Weights of a small masked image model.
Model: 7.66M parameters, 48-pixel images, encoder norm layernorm, encoder width 384.
Training: adamw at rate 0.0012, 15900 steps, batches of 512.
Data: trained on rosettes with rotational symmetry, 97500 training examples.
Rows from block 4 of the encoder of a small masked image model, named by matrix and row number. Rows with one number belong to one neuron. Each number is 200 + 20 x the weight over its row's rms, rounded and kept within 0 to 999. All counts start at 0. After the name is the row's rms in percent of the matrix's.
After each neuron's rows are labels from the 100 images, of 14848, where the neuron reaches its highest value: "colour at peak" is the nearest of a few named colours to the mean colour under the peak. Only what is clearly more common there than usual is listed. The data: rosettes with rotational symmetry. In brackets: how many of the 100, against the usual share in percent.
# fc1: MLP up (encoder.blocks.4.mlp.fc1.weight, 768x384), inputs 308-383
# fc2: MLP down (encoder.blocks.4.mlp.fc2.weight, 384x768, transposed), outputs 308-383

fc1.365,104,217,182,191,181,240,186,187,198,186,212,184,174,220,186,230,245,192,199,173,179,154,201,215,194,164,213,189,162,229,226,222,192,207,190,208,220,196,215,191,189,204,179,228,238,195,192,212,199,206,219,171,198,183,199,205,221,205,176,230,175,191,210,186,214,180,185,191,212,242,242,201,235,165,229,232,192
fc2.365,101,193,191,247,219,194,190,219,185,204,189,203,215,221,169,202,200,195,216,183,230,196,204,208,165,181,159,227,219,176,164,193,187,193,217,181,202,130,140,181,176,178,207,200,197,185,193,199,185,180,194,217,174,188,174,216,203,208,190,210,201,224,198,225,212,184,208,209,241,183,241,222,193,200,191,239,207
colour at peak: black (47 vs 15.9)

fc1.701,104,230,202,176,208,213,228,218,187,214,197,179,176,197,186,201,228,159,212,206,205,191,199,195,194,237,181,252,188,158,183,189,192,182,194,216,183,208,225,220,175,189,187,215,209,157,180,212,204,199,171,201,192,172,201,218,230,203,192,206,185,182,223,194,197,201,213,180,206,206,228,183,210,226,184,216,232
fc2.701,090,214,182,198,216,192,199,201,158,232,224,183,213,211,188,173,208,194,199,212,206,215,205,182,173,205,188,199,222,190,176,205,184,230,197,223,196,218,188,210,158,197,207,212,208,169,198,215,177,200,186,191,219,180,212,199,203,181,234,164,196,229,222,204,218,189,165,204,168,201,191,211,209,236,189,249,190
colour at peak: purple (26 vs 1.6)

fc1.695,141,177,179,225,221,175,197,179,172,246,224,201,187,187,166,211,208,207,217,229,179,192,210,191,214,193,223,190,194,220,214,196,229,226,210,175,181,185,203,195,199,205,203,250,173,193,203,213,169,221,191,152,184,208,175,205,199,191,204,190,197,198,221,165,218,227,167,168,236,205,198,209,194,179,184,187,204
fc2.695,142,209,191,184,218,181,211,193,166,201,227,186,200,191,172,199,170,199,173,155,185,203,184,185,188,204,209,208,206,231,188,166,181,185,207,183,205,191,216,213,255,199,217,192,150,190,205,212,188,236,204,190,131,194,201,199,217,206,238,173,178,194,219,178,168,182,157,213,216,205,212,232,200,201,176,208,223
colour at peak: black (43 vs 15.9)

fc1.538,117,253,188,173,212,267,243,220,200,221,217,196,181,183,201,209,191,229,251,198,192,159,183,211,187,216,226,196,165,183,214,186,233,185,176,203,189,180,222,218,218,185,177,196,184,202,193,205,235,178,226,188,207,187,198,202,228,225,227,202,203,221,201,215,181,206,213,185,174,172,207,194,213,181,219,188,224
fc2.538,114,194,200,190,211,210,231,197,225,188,240,155,215,191,184,165,273,210,192,188,200,202,191,206,168,228,216,193,180,223,221,174,194,200,168,191,219,204,206,220,171,206,199,192,193,208,181,198,187,197,196,204,167,200,241,200,211,185,175,226,188,192,213,186,198,203,191,185,207,184,200,174,211,181,205,191,241
colour at peak: black (53 vs 15.9)

fc1.736,146,222,174,229,208,217,181,185,223,190,219,184,176,206,187,205,200,198,221,206,175,173,205,229,223,174,207,213,201,217,209,176,252,226,148,232,220,220,190,211,213,212,189,210,170,184,185,189,212,204,217,227,184,192,186,209,212,224,198,217,197,201,211,215,191,195,186,200,187,216,216,193,204,162,191,205,193
fc2.736,140,197,247,176,194,202,200,186,172,209,172,193,193,179,198,151,202,203,188,233,204,214,204,243,160,214,217,180,202,233,211,193,232,197,177,213,190,206,249,207,177,191,178,212,181,219,188,194,194,223,214,197,228,206,229,175,179,170,217,178,198,219,213,169,183,202,171,208,185,218,182,234,205,193,208,174,182
colour at peak: grey (65 vs 28.7)

fc1.135,020,207,210,219,213,197,186,209,196,210,205,210,220,197,188,232,231,212,184,209,236,169,179,151,208,207,198,173,202,211,168,211,214,211,201,174,178,185,210,186,207,183,227,222,269,164,211,226,192,165,190,202,209,204,189,193,212,214,229,195,167,203,189,203,157,211,167,197,184,211,211,188,208,174,213,252,200
fc2.135,021,217,216,171,239,221,190,206,201,205,218,201,223,227,208,212,184,190,220,244,170,241,198,215,202,218,230,201,172,180,185,201,176,168,201,217,237,199,211,180,188,209,208,165,190,220,188,205,190,208,212,233,166,163,203,206,154,188,162,196,221,182,197,207,222,191,232,201,206,173,184,210,205,216,207,190,201
colour at peak: green (25 vs 4.8)

fc1.416,088,208,206,224,194,154,193,161,201,225,240,198,189,222,225,209,177,208,198,205,134,253,228,213,184,201,236,187,189,265,212,197,205,235,178,197,197,225,199,226,211,203,182,219,189,209,174,191,201,222,213,188,178,177,196,182,190,199,180,206,193,240,240,223,191,212,221,172,212,185,197,220,245,197,197,221,164
fc2.416,091,177,172,205,217,196,226,190,227,176,206,193,186,184,213,209,250,203,198,185,243,220,171,207,227,191,190,195,205,227,174,211,197,184,206,198,182,203,215,199,214,243,219,208,192,169,229,211,276,175,211,226,217,200,179,175,210,189,217,215,197,178,177,197,184,211,194,213,228,198,224,187,186,172,208,201,234
colour at peak: black (44 vs 15.9)

fc1.174,028,216,182,204,180,169,227,213,213,220,196,186,188,185,187,201,178,216,196,210,176,168,195,250,186,206,228,224,197,178,206,197,201,206,194,218,210,185,178,157,199,187,214,200,195,182,203,188,156,148,184,182,217,210,203,198,191,198,179,184,224,200,226,200,181,194,162,183,237,238,184,194,185,216,193,222,238
fc2.174,022,195,201,210,209,225,174,210,168,208,211,236,206,189,199,174,214,186,188,225,219,234,191,183,216,191,205,186,201,244,224,207,179,198,205,203,228,228,195,226,181,220,195,192,212,204,212,250,239,213,218,211,176,180,165,201,189,189,230,211,190,207,190,168,182,192,181,234,145,206,192,214,198,206,193,176,151
colour at peak: green (31 vs 4.8)

fc1.68,120,251,164,211,178,206,202,198,201,229,160,238,201,207,181,185,169,220,175,208,190,182,180,232,220,207,225,215,182,184,233,188,185,227,203,202,244,175,181,191,195,182,179,211,196,194,178,200,181,179,163,214,204,208,212,192,199,204,169,191,211,204,214,206,175,184,183,218,221,243,171,189,236,211,205,197,185
fc2.68,121,239,169,210,206,192,190,205,176,202,182,192,222,224,211,162,194,202,228,191,186,228,187,215,193,191,211,213,200,202,183,233,193,181,207,218,213,194,188,195,193,211,214,234,206,191,229,190,218,180,208,216,223,137,193,190,210,197,202,217,184,257,177,222,199,209,168,169,152,182,175,216,186,200,200,180,207
colour at peak: pink (27 vs 2.6)

fc1.483,099,230,223,207,223,201,212,166,187,213,234,234,185,231,228,208,199,198,205,210,181,206,208,209,189,206,228,203,221,222,206,194,196,190,191,195,169,233,181,203,197,177,189,206,202,197,233,153,160,220,221,176,203,210,181,194,227,224,191,202,221,183,191,183,221,190,176,218,165,227,192,224,200,189,212,200,200
fc2.483,104,248,177,232,232,189,202,202,216,201,185,228,184,228,197,216,210,199,216,175,254,182,203,204,201,191,210,192,220,196,199,209,170,199,202,176,229,197,202,213,222,224,162,179,239,206,183,202,248,206,208,174,180,207,168,202,216,207,176,187,219,185,237,216,181,197,195,160,235,196,195,189,247,186,153,247,198
colour at peak: black (53 vs 15.9)

fc1.686,093,191,210,205,196,197,203,234,190,179,215,225,220,187,242,179,218,266,210,203,205,198,222,211,191,167,186,178,145,149,183,231,189,188,223,199,204,192,196,184,205,179,217,219,178,186,197,194,189,169,142,170,160,194,201,209,204,194,198,195,201,194,178,208,202,217,197,222,219,183,194,233,165,208,203,180,163
fc2.686,071,195,220,218,224,203,195,199,176,193,186,185,222,196,209,211,200,162,178,223,214,195,215,194,204,197,224,220,191,185,164,176,197,215,197,185,187,214,228,190,202,226,187,205,180,190,191,208,194,190,261,222,191,199,209,227,205,185,202,169,210,188,239,184,185,177,201,207,237,229,191,207,198,205,208,207,205
colour at peak: green (58 vs 4.8)

fc1.343,144,195,195,197,206,191,186,199,186,197,187,177,249,200,228,211,213,201,207,181,203,210,216,159,222,202,208,189,178,213,209,185,188,185,200,198,176,198,169,218,172,208,224,217,193,217,197,210,192,169,194,227,200,210,205,200,206,155,204,235,195,189,199,224,215,204,230,197,179,223,199,234,224,262,199,157,220
fc2.343,147,211,173,207,153,204,240,208,213,191,195,217,199,214,248,215,214,200,185,203,207,178,220,188,228,209,203,196,184,205,205,209,214,203,205,157,191,223,207,176,214,218,197,178,192,186,222,194,201,175,193,216,199,216,238,204,193,242,202,179,203,172,242,213,207,191,231,159,173,194,232,157,166,216,188,223,184
colour at peak: purple (27 vs 1.6)

fc1.154,102,211,197,219,192,218,221,201,187,243,207,176,213,213,208,178,193,207,210,212,196,161,219,212,196,201,198,233,212,189,207,174,223,200,195,244,167,169,198,202,165,222,213,215,228,196,171,208,229,181,181,185,205,197,208,181,214,223,208,212,168,189,193,221,229,171,210,173,193,192,207,207,185,172,224,183,178
fc2.154,100,151,213,204,184,189,212,211,197,182,204,239,214,200,227,255,205,194,196,236,195,216,217,228,205,170,190,209,171,187,234,196,180,179,196,204,200,184,202,192,176,170,193,212,207,188,188,185,181,215,193,214,196,178,219,172,181,187,225,196,203,206,181,170,225,260,210,210,165,205,193,195,180,200,215,214,184
colour at peak: black (48 vs 15.9)

fc1.123,084,219,199,203,191,213,199,249,163,199,210,166,185,195,217,207,240,289,232,215,194,173,183,220,196,221,197,185,189,185,229,212,185,205,149,216,213,193,196,208,189,204,207,202,214,201,195,221,217,212,226,185,202,182,222,209,212,205,193,207,183,223,212,178,222,208,204,216,204,195,222,174,183,215,234,219,226
fc2.123,084,209,193,207,197,207,196,229,181,229,215,181,219,190,191,202,219,199,181,209,241,198,236,178,195,213,200,177,196,226,164,178,190,200,182,200,202,224,233,192,187,191,209,175,190,177,196,201,188,191,206,219,194,216,223,217,225,199,220,160,184,199,223,202,169,200,222,224,217,198,203,243,202,240,217,194,227
colour at peak: blue (31 vs 2.7)

fc1.677,100,208,191,206,183,189,219,195,202,207,211,160,205,174,215,257,214,188,216,218,209,202,204,192,210,212,238,182,207,212,196,184,208,161,210,186,233,204,217,199,218,214,194,222,196,185,236,200,197,218,172,181,237,195,216,235,210,209,179,194,174,171,172,201,224,204,203,175,235,212,211,215,238,200,211,210,199
fc2.677,109,192,201,198,219,196,197,200,214,205,167,194,155,198,190,193,167,201,216,210,217,212,239,168,219,194,191,189,210,193,195,195,227,229,201,174,188,185,206,211,207,218,221,169,221,195,185,190,206,189,204,196,187,201,195,204,221,218,205,206,203,224,213,190,206,199,182,213,192,227,206,216,199,204,146,183,172
colour at peak: grey (58 vs 28.7)

fc1.710,141,216,172,220,221,204,186,183,206,222,241,256,153,183,216,212,228,197,213,220,194,176,223,220,183,209,142,190,190,175,205,209,219,241,201,210,217,198,240,232,211,170,207,242,232,202,164,195,230,153,217,183,156,214,225,194,205,183,167,195,174,206,231,190,233,209,150,202,182,241,212,193,162,192,220,165,216
fc2.710,149,244,208,199,237,196,181,189,189,201,217,206,196,201,241,183,226,206,210,190,213,241,164,233,204,198,183,204,190,195,210,225,224,227,196,220,205,232,163,166,217,180,194,219,212,229,162,183,172,171,204,174,170,214,224,177,181,158,196,158,180,210,232,240,181,228,162,216,182,212,223,184,179,186,203,199,186
colour at peak: black (35 vs 15.9)

fc1.132,108,178,218,201,177,179,213,190,210,222,226,168,224,198,193,218,203,233,203,221,185,200,223,170,227,201,214,208,181,187,236,207,221,221,180,229,190,226,225,197,190,156,172,218,223,185,174,193,202,211,206,192,202,193,214,192,200,205,222,220,200,168,243,203,220,224,183,204,201,212,177,211,212,212,211,204,188
fc2.132,092,204,172,198,189,166,179,183,214,145,235,192,215,184,205,201,195,198,193,184,199,208,210,213,203,213,190,194,211,205,209,179,200,209,185,216,248,203,176,215,207,223,214,181,198,218,226,161,213,199,190,215,191,217,198,194,203,203,200,167,195,209,185,211,202,205,226,209,174,178,189,160,194,201,148,196,215
colour at peak: black (41 vs 15.9)

fc1.184,128,194,200,178,224,198,206,198,190,212,195,175,194,168,243,205,198,206,236,206,239,189,179,192,202,182,174,195,215,272,195,211,192,217,193,197,196,233,176,265,203,187,207,199,199,197,156,194,235,211,120,194,205,216,171,204,216,195,228,220,170,227,210,162,202,225,175,146,166,206,194,193,215,212,210,193,239
fc2.184,129,208,170,208,159,205,213,204,154,207,178,224,203,209,207,189,232,195,173,198,182,203,232,216,203,217,202,191,176,198,211,191,206,195,196,154,207,200,216,157,197,220,209,200,205,200,217,211,196,186,188,211,185,147,213,205,188,223,227,182,213,163,226,213,225,172,200,180,225,176,210,170,171,221,212,162,163
colour at peak: green (38 vs 4.8)

fc1.126,110,212,194,233,225,188,170,184,178,145,201,205,253,187,203,227,160,208,193,188,207,216,239,221,210,199,176,214,222,208,175,171,217,221,189,174,190,222,191,216,195,200,215,196,190,179,210,231,201,179,188,192,204,210,223,185,206,190,148,202,209,203,190,201,211,220,192,232,208,176,192,213,172,197,177,195,187
fc2.126,091,209,179,207,174,200,198,196,203,174,237,200,231,183,202,195,178,197,200,191,202,212,222,218,186,196,195,212,215,185,176,204,193,207,198,171,246,205,186,189,247,173,223,198,185,213,214,174,207,232,195,197,174,177,187,177,187,232,211,155,199,201,201,200,228,195,201,220,213,177,193,170,179,211,175,225,219
colour at peak: black (36 vs 15.9)

fc1.215,101,212,191,197,229,204,192,257,189,202,203,203,174,205,204,170,188,225,197,220,224,180,180,190,191,180,161,212,174,204,190,192,185,180,238,196,178,175,176,189,185,182,213,197,184,154,198,196,203,183,199,184,187,222,201,209,230,174,201,201,197,206,221,179,223,216,194,197,232,174,194,169,207,215,177,213,203
fc2.215,093,183,209,201,204,217,165,207,152,185,202,199,220,200,172,179,197,198,191,237,218,170,198,195,207,193,213,188,185,212,155,175,228,174,193,195,175,183,193,199,179,224,217,205,182,202,189,201,185,185,207,224,154,223,205,215,192,175,195,183,186,262,182,209,192,199,202,222,245,165,195,221,204,213,200,188,200
colour at peak: blue (27 vs 2.7)

fc1.623,114,197,204,196,271,202,182,218,199,236,203,207,183,226,184,225,197,217,207,193,164,188,209,157,228,182,185,226,218,255,193,174,212,196,187,202,190,199,179,187,197,180,187,235,210,195,246,202,220,216,110,171,221,215,175,204,207,212,201,192,215,201,176,174,198,199,192,173,182,230,221,194,187,206,200,219,172
fc2.623,112,209,240,200,222,218,182,210,214,181,249,190,201,186,182,173,163,204,210,199,236,215,171,197,190,178,208,224,202,198,180,201,179,185,197,230,208,197,205,221,190,202,199,179,231,225,169,180,208,210,186,196,191,227,175,202,188,162,156,218,200,220,202,201,181,190,182,221,180,206,178,225,199,182,199,203,236
colour at peak: green (36 vs 4.8)

fc1.617,102,165,208,182,188,174,197,203,215,202,207,185,162,172,206,188,168,226,191,231,191,250,224,185,203,200,194,204,211,203,193,197,229,193,182,212,202,229,207,208,194,184,195,207,260,178,194,229,202,196,216,208,226,209,203,184,209,125,204,135,206,203,211,193,197,237,223,227,180,215,192,195,183,217,178,221,214
fc2.617,090,206,215,177,207,184,246,183,222,190,137,181,201,192,226,160,216,198,180,237,205,198,200,173,227,212,201,203,211,205,198,212,202,221,187,211,245,212,214,210,172,229,236,189,146,200,219,219,219,218,211,209,222,190,199,184,158,173,234,207,215,174,158,183,179,224,204,198,193,192,131,195,171,225,214,194,219
colour at peak: black (40 vs 15.9)

fc1.269,099,195,182,193,175,190,200,189,193,181,187,211,220,153,228,211,195,208,189,202,221,239,220,229,203,190,207,243,230,204,194,174,218,205,188,214,186,246,213,233,197,204,228,183,238,170,219,203,219,207,205,209,180,247,186,181,193,193,198,192,167,183,176,214,187,178,198,208,170,195,177,229,161,177,174,207,195
fc2.269,081,199,191,195,192,198,179,185,221,201,201,184,225,197,225,190,173,209,218,214,207,237,214,210,192,196,168,194,200,197,196,235,214,189,179,185,239,201,154,197,191,185,206,215,188,230,217,180,192,198,206,192,193,204,197,150,159,195,197,178,201,211,200,206,193,239,210,242,189,195,198,157,168,183,179,220,208
colour at peak: black (58 vs 15.9)

fc1.325,099,187,181,154,179,204,231,209,226,219,197,167,197,218,188,220,186,247,221,179,183,198,228,222,198,216,231,170,224,223,217,237,204,180,203,230,232,229,213,206,241,186,190,233,222,192,234,193,211,236,202,173,208,215,199,195,189,222,186,208,172,191,200,152,190,221,186,225,180,226,182,182,191,219,214,234,222
fc2.325,070,199,218,202,184,203,200,183,212,208,205,214,197,182,191,177,177,205,208,216,189,217,226,189,193,195,243,189,215,205,185,240,215,229,177,195,186,227,173,206,218,228,205,225,159,257,236,196,214,235,202,222,206,197,194,185,175,179,214,200,193,181,186,188,194,216,181,176,204,223,179,193,174,201,224,183,226
colour at peak: black (40 vs 15.9)